From a checkpoint of a small multi-label image tagger.
Model: 0.772M parameters, arch convmixer, activation mish, widths [192].
Training: soap at rate 0.0032, 40000 steps, batches of 128.
Data: trained on rendered roads seen from a driver's seat, with toy cars, trees and houses, 141.2 epochs.
Rows from block 8, named by matrix and row number. Each number is 128 + 32 x the weight over its row's rms, rounded and kept within 0 to 255. All counts start at 0. Numbers have three digits each. After the name is the row's rms in percent of the matrix's.
# pw: pointwise conv (model.blocks.8.pw.weight, 192x192x1x1), inputs 96-191
pw.84 093:109114159147101139128155130124150168136133136096132093116092131122173120086105081118158137095148082119091123116138112148120152120128146133135120155114152074122143089155163162101092142069098173091182074129127168165076041120137144152122128127087133075106143092103133072163125108118132137126
pw.85 099:119112121123114119109095118112113134169077139147078178177199117137119111104131167095228092177161165070133078083077140098114118137142156096105045060088107091180090128158164143090119170156158098141149143148123179164228088069097119163145157120142073140111194106117144065110089122082111152104
pw.86 104:063106123140111134169127119164196143136137105133172143118140138086115090093114159130140105165153143142116129079141141119104164082092126133092110096119140095105133112136084104147166169176071083145102107124065142150060112161150095114139129090211149134122090114204134128135141148117098042101
pw.87 103:104111055120090126130083098103101147117188087123103121050153128111197168129147164053114108096153088148117177124123132168148110136148103130111095160146108158150121170145142088164080142099147081071110127109109078164162150092133134116111137148127170132107128104097160155150155180108109120115
pw.88 095:129112121128157138157179114155149125119121172162113106168127122168134116177168110111071142138226109076104088114180187110151099087137185079101112170182109066131103152130189090084109149170163147141128159096134222160155084132146160068175149122129160094115126125129079085095123170133119153150
pw.89 091:145099103148167113137178091167082123104133140156160186149114139125135093130112159086148135156143144121145154117242183165128129155104152120136150142160139078163084074126126118152177139126111132152172191113124112156132082139158172071146170135107119144142136196089159114146163076146142125188
pw.90 098:224163093075086075107089089094215179110091107125126104147138108170109121132100163080167127122120087099124123119161116066092115173109234111109158138115099153123143095145108152141084111081143189199085131168132147107100152139081126133138166089109088137118116105124107105120135147109113148135
pw.91 094:096098116158209093109090123100126085118105099111105162142108124126188128165229106162134092173164109110009182102149101147176046188093106099148117134070140095136147126140137123152105194137091107097118149104110167135117056144105097110103129144162145120122102149093115113116158064125135147152
pw.92 092:132096093109072102091169123160071108103170090139180122135135138133148100141152077127101151058117094132127098134120148059098119165104119162130120108117189129103140124127168102122119129144121148104181136136095098127076151138152115118100165106076078105116097115096106049074115143088082120124
pw.93 108:152085134134137129165109146144147093125138122163105098086121095116095141170149181131100075104142116145107170204046149085083123190158184084105125098140095111134177104091075140111128115124132095161145124148100117090118205090161052118133086129122126120101091155155115086113205121073167068113
pw.94 107:174105094114151101126113105116130081088103164098103105109101114122141113144118105067164132118145091110158153087135092143105158116088131147137147121132087114115132108124123116087101069122136103168122140087218097114169076108089148126119096105152197096069148097117121098143120085148196166212
pw.95 093:069103066103140132130186151130092101152114147189169108134156187157108065083099138128110090157107128076095081085088147154109174165122093178136112144088126093108105098159065102107051083119109113114138105139074133149066148190102155176119141134119135126094102140091133119131165059139202104149
pw.96 091:111146104104071107165136121153132139106112103166115132065191187122133105102133106117100130139102144098070110152141168144129101121173168171226137139149111070104121193134150150178121085137085113114165235184099149132135142091129075083100165160132076122157087151157077117146155234101055181119
pw.97 111:185196161094106121122176175124128187126138127072126081074115202103132130120125065124104098124126060149105123158099121070137095140157110162138079150085135186145155124130132212094077090076121092119133106172124053169184116149108144157140139179127190135186111175140100123142162078117041140150
pw.98 112:126096147155169141068211145155145109149135168166134142158137126118139123102076116078145148154092114106148133120177080108167138139173120053131092124088154177051195068134107110103114117100160120149119129138102108174157156142128149186098150089173142082091114114103162154140092127114083122159
pw.99 089:115134083161109148110118183105151083130116099091132183120154094126140099148132120094067122216162151106148118104136164158163126124054139136103092054080087067129160107133136112119153110115112168118094210137140115141105090122108199157135122092154157081141103143134104108166134129088155141104
pw.100 104:117151138165147150138159170142098118086034179137154104129150090089121108154166136153092120096096150106138180139165089110165100074100150084120077104101118107151148103093154145137157146161128148121094137068113130150096125158119136145021130111129123099133129079104162098205195163118113184177
pw.101 103:111080255109111172133040134104132140155067107090085130106103168068145104145127082165133108088104106176159126109142128138085193115088112120164159119108090115124164165106128052154110170195120173108133191128159121118135166116188093113146137184045147153140128157091085145134107146100149083140
pw.102 099:139091120137125093088146098195105135119110163110092162166161167166133106135130110189167138150130097106144134152194136136127041101132166125131131119086073110138196165158097198131160195114155170158123125135143129102197160105117055109151155144099095168128147083101128109096103123144125128187
pw.103 102:072102089062164117147139197129071190128144104148108132125116154150115082066228069128122123111154084120130161202120101142199119114108140122128103158129112179150134121114204142076104102111111181144120138052083081142131091121074108095115097130109053093087122126197126161076102132127149137132
pw.104 105:120198066130091087127123135109097142163143145099118121159095145146146136143119162096124165107134105094169101128121116183093141062119110101095124158159049149157143204100139124119124108131227131197168191093199099141160057143108079103065130146109123089107101146101093106114083159083126128148
pw.105 112:121115087124136126080160127122130092157142097157119078101113141129094102128128106090125088175044121144151142127107127145168142164178108169162119166139115111046109152119073071066117089154133091136125144119136138116171092103140076142127142101161156146137120119078073113104058103139127136088
pw.106 099:180121105119080127142112106137072070159119115174123144164148142138104136140101115083170094087119096143083131106081153121115104150132101109124102105148090167137126080132122101119094155095126100099147067142119102145113110088101126136121137101141076201103118050093123108093090167130082140171
pw.107 102:137122138118147157119162110112094196158108102162178121120138146184097094075130123129085128089089108100198102090178065140052137166118172143106191163100147182078097062136179168117133108113104141074111117108088087146200128123125123085155115099097111104184161101116117084113140133187195094139
pw.108 094:113112136174172101157146132157135203175146085085080055123179092104104108121140092179132158083131163162055124145117111130177137177163110157079091123119100178125154120121127116127124115176118167150103158156174141089139141079144120090138071165111142170154114078117157096092127137124152133150
pw.109 101:134147133131161129160221107125177082137116164084079147136146079072148127124137141167117110114101167166099131091166097157105138179139140070128162106164149100112145124131108099152147122130153131036075070122031148118187149130110169151109087136067096090073160134095132143142120150148102135137
pw.110 103:117091103172130183126083127071120150132111075100108125114130172129130186164176142180172110129153086132142168093096147120176123095164132097161092135167118152128121109130098150104199106154141124092078113149096100166136157195143115093140158088125121131101155148096168102136158136101191147181
pw.111 091:114105100144169107150051114161098164089093179067102122152102127087101127117133150182129084190120088098065144129128098046128096104114105171138092199085157182110163096092151131202120130113140123127154130083097097157141118085104109134160102084090104151103136139100128187134138102113164190216
pw.112 104:122113138087118111092115145140157131130124155118144131114131104110160072098142183157095151116074108154078154105113120117132136148122093124171062113095078138099133073136091181160192081105124130063125087140132067124119174079081110123149140121141185076098146102042091180118137087132097148152
pw.113 120:132125098178188101094112119116098115114123130103137122150151108179137079097130159142142123126129120085121098111225155058186118129113140108255102143134138121144108075105164172207100113076105047103189111101144127055139108177117114109098149127113147111099154188114155168111144109153141130114
pw.114 099:135238092122131115151125122108102093137103132084183132117149116123133084158116117090153096144157141108119151141174145063118118106068102105125181091131079116083149150190131120160124139100137068080123188111086081084123098155087130142105100176136097136101117133144108162148114218187149130132
pw.115 114:094030093111146109139112089127108123175162164149085140101134076149118169133144166149118108107149157099137129102106141148142145115171106145145136084107141118133118129172119122081101123139122178127124067159125147129108127255144174159099153183079155109143051132124143093110146124108142136128
pw.116 096:126157070150141065081175157043132178063119130108098109172079214157132140167173186158106138131123140136117144126145107117127158141117167184137119098136137143134163125148168082084136117119134090173125122138176131138122144151076134135188129146112083117091186121178173090109107137124161154134
pw.117 103:098135110220159137188163098122209104133116118177139135101146106181130111160101134109152094154108065156115175092119112119123157062196188096101132162140132113126127152109213133111090158133161184208145146126203154129120099155097113190092140115051199082144122111102165079128142161135103145163
pw.118 095:171061149129175120116094125149101155196194118200103085132183131106119124088191135125080172134139081178127153131107134178087130112153104139120107158158127138153054112185136125167103118222160151108152119146098149143096111113139138092116162108122110137118151099112116168136122170211186126092
pw.119 099:149124136177158122182082146135139182135145113090101128127158120123128108030032131059092117110127126112111150100134117126119167128117104156099128127139132141111098179115162200093140133124072114176176143139157092144131128155137115139129108109200165117149152198083134158145151121185137178125
pw.120 095:167123143102076131138201106137075143162121131122105117153149127107059171096124110107156103113151107170087128186162149120096074178162096080190095161119145135182116128159131146076216172119138091066101155124128162099142104089125108150131141106095071117148127060100116076134094084082166151103
pw.121 099:113139127168078130113123116120128099128151147142165143113151157125127140130133178110126136120079129171083141114132114156091137074089177113116145143144133100153071084184094100148113186144155099075129159178082140109173099083095074135150147115150094188164112142101137139154107134018119143118
pw.122 100:153108094093110142106096068102148158085112095170085126100109126043130134105108126103158124142159137150110182175104112124087118126119183138093193169151126121103147088163127096197112143136109121119112130149134126113092131106159049135088111162159119137120097117137136107149139105050110150084
pw.123 102:103112123109074174157087139103113126091071122135083171140159135116103106158131129171134103112140158115120120117154146124166157160196077114133161079117170119181161096148164099122130114148113175071104123112127161089115092087070117091155103103179122159079117175143106224056190079147140167187
pw.124 102:149132182148145136116149126142089087137109131177112109153171083141084124151091166113155155131139138105101128117103114146060126133150113172170136070145081114115140073119105124095203168128084178224164109107108079090103172117132096173071157134104081127112174185111100175132078135099131120110
pw.125 096:156167168139122134126134196087070149192108122136135122106161146160115117077133098163219107130133077151102120093136115130134144085102108100167138120115135100171119120170166064102106131093138116073129119160127136152142042175118091128087103136112121152129122156117167056087130073126047151181
pw.126 098:137085105136091094144119115142102135100117137164168141050149120131163118145108104080076155085124121183077158149154171114124175093082118116126106085181130111150127094090084119093172147162172117192056086149141132171142049108102099098145126099167087099154041115096126116095148100112151162094
pw.127 097:112105126150106102129114116078137145135138132050143116134187140111149092117122083114152134187076128152112149137170173149104148118153125110096163098113126125117158168125099078138119090176145095133145126131095087126138035102127141100129142167098159179077117133176102150122069173104180136105
pw.128 088:128109112130088139108138165124109129128121094148121095159113020164114092158131137139099171137170137150084122105141199102163060147115213100140125102181198134119102128144108073162129103094103178112077116157124147105124068144137135135156121110127069147194113112136064175110112116154052110109
pw.129 090:111169062136115155127144162110129208114160127138116094101149135136143107121100128112129151148142094117129102128108115124105132155119150119139166191146146184135120189100111107130111150159135141055109074128186134157144128078137152078164137079111159129178103168149112108170145089120089110176
pw.130 097:111112165067120158118120082165127093094092134129141200117104136141123112090107151172081199193117136105172107171125167074082041159062069133116108103190118137200145094132112112061076154111141191107085119166121150139148081106134139149191103116113161124099180099166108103180158166114183120096
pw.131 104:094131145115159129121100123167099128193148084133048110074101099113131103070150109138166130177155171227150151118099133122155118144131218104116180129164149124188086079118137162115176124116107128154160138118183145100167068124155138126131098149122099123170119153141180147108200098201132170112
pw.132 100:090062095087137121110102139132123157126099112110161079107138156154136104078077102118228116195182111116138113186141164116108171166148111162176162102155133134110126134115135141167111178067179148133100117153202069137095109154117145178126155083137119181140141126103146060146140118117101146159
pw.133 078:151108158085130128101160100134101146118143091134152112148077094153196098147065120082128104119158154146091072169126150205128130147139095132148135106136166133136037172094144124117162213136146135149115160138065171129115172114145138090105085169137118112107104101132133135158141182128077132183
pw.134 102:103102091146164159113111153171148090142104162127116145114176093149148138120171164130186170130096044163184131103153156101123115103136093148159132149156110139141161111090074183128121155123106078121143075117138089080148066141132092137115104169137100166150119173168185130110104152068162084106
pw.135 098:092107168119079098146156176122154137137131151082110178125127131116132136114140116176116086118153122140151165100080099083137163179097133127159116091113105229105140122141075151100119106106160078141154118089173117063159114120144108065122095120071178103108140120110205217147139148130152127130
pw.136 103:171167147149107106109157185159093182115126122145112217116173188123119140114115130150161124197111165059143164107132117144155133171095103204130082092154108127119101192111058148114115116075171119167184089143081097109140147078177101111113112190139129139141132132158134092123190102144109149155
pw.137 103:082142104183095142082143142138108133135142139125132147151090091159131057108139134141177165139153113136160105177156164089081162184165111168134096121144082153094125066095095174144121136192122131101100108116121139100145048157155149173118144092105136161094168069103107060065159092156149130142
pw.138 091:115119152146115139147158153188149147087148097104104118135114142150110161134046141070160152093092132160101060082118075104146060072150061148096158148086112121036142126143118099089134085118113132157186081159129173144119106119178151134117134087111167114149151120125123160145102144127174098134
pw.139 097:112081140129159059133161164164149118138106125104202140138127103092081129109118109123113083168116088135164121130114140071099110178129119142143181067156112170157129098165113184146114145095182134150116194124119124144145081097086102141100173115121134102087070112157079117127106150126142101127
pw.140 103:164100097108126122138155131123118156087101127179179126129120142087191099108186115122159166126114104149171131119166157109110162146132164102153113132092179073158109105123177104129091127116161097085126252110179149103166143145168117091103086110112054098101100161109147100125153094106097112139
pw.141 094:128150123136095124102098095128111118143138120182076198147099168133084144162177177097184125160146119143133161171124170119125172104153129101207166114096095145143059148177159179168189110125109066101145108138104101081121129151167119083140091117142108150133047141133164119105129122076118115131
pw.142 097:067107086165099102101168122161139108102090188174153141240163131141117124148131161129135130127106132134138084148111154117134146132172079143123077133219151082147113156133136118112112212123123193121088100107104144141190131103089129106146122147130119157137143190129110116131083079158109099108
pw.143 099:126107125125131112122177163149188128090096172117120111110117157130069147176086088082079126104110115160113107071038131139144182142141113109098140164078099144107113121146124091144103099143193060165161149113060122113137122098128130116150149141111109072136096122139096082127115121159115122084
pw.144 104:106119064113118108130071109157098160095120058069103132145157121156126163110096119142124166088162111182133107134156128097102181132098134173170114144122122119118137142080208142230124121083130166149143179119094072113093115134128145125150122110079089102107146211132158165163129130104163136136
pw.145 093:103120104176140127091088089148096119097170085102105099193120102143135164152130134079136115041074098175169108137156179092116145098092144145185106132184137142065092135134128128178139158138096107191129135126085120154102104144169147123060160160087201157136145185115131129164121125121093153171
pw.146 101:140153178095081113151102140068125147099109070088073107126155117145133115105068127183147112107092124144107131137157111080059138117137083117112161134099129143155156112168094129143069128062121153108142107069127092113173132088140100068165145108121157083089097102152140186119158089129147150125
pw.147 095:170125109111121145138116105113149125138085164163082099174108174141158135084111107136107103123159205115143143119035095112098128119102084152070151123171106142136133087077178134096088107119144163198188154175152135137170103176141156202110109089099109169120082111140215129071134103137101137126
pw.148 101:155184185119151118115086235148135166111140095123112169138117155129116136097114153155162076119133179116107114153115123131086143109166126130163125157153091126139145151092150112098120143175164130112144122088202101183154102108116164069180109181135201147117145118171158172148157085184125087135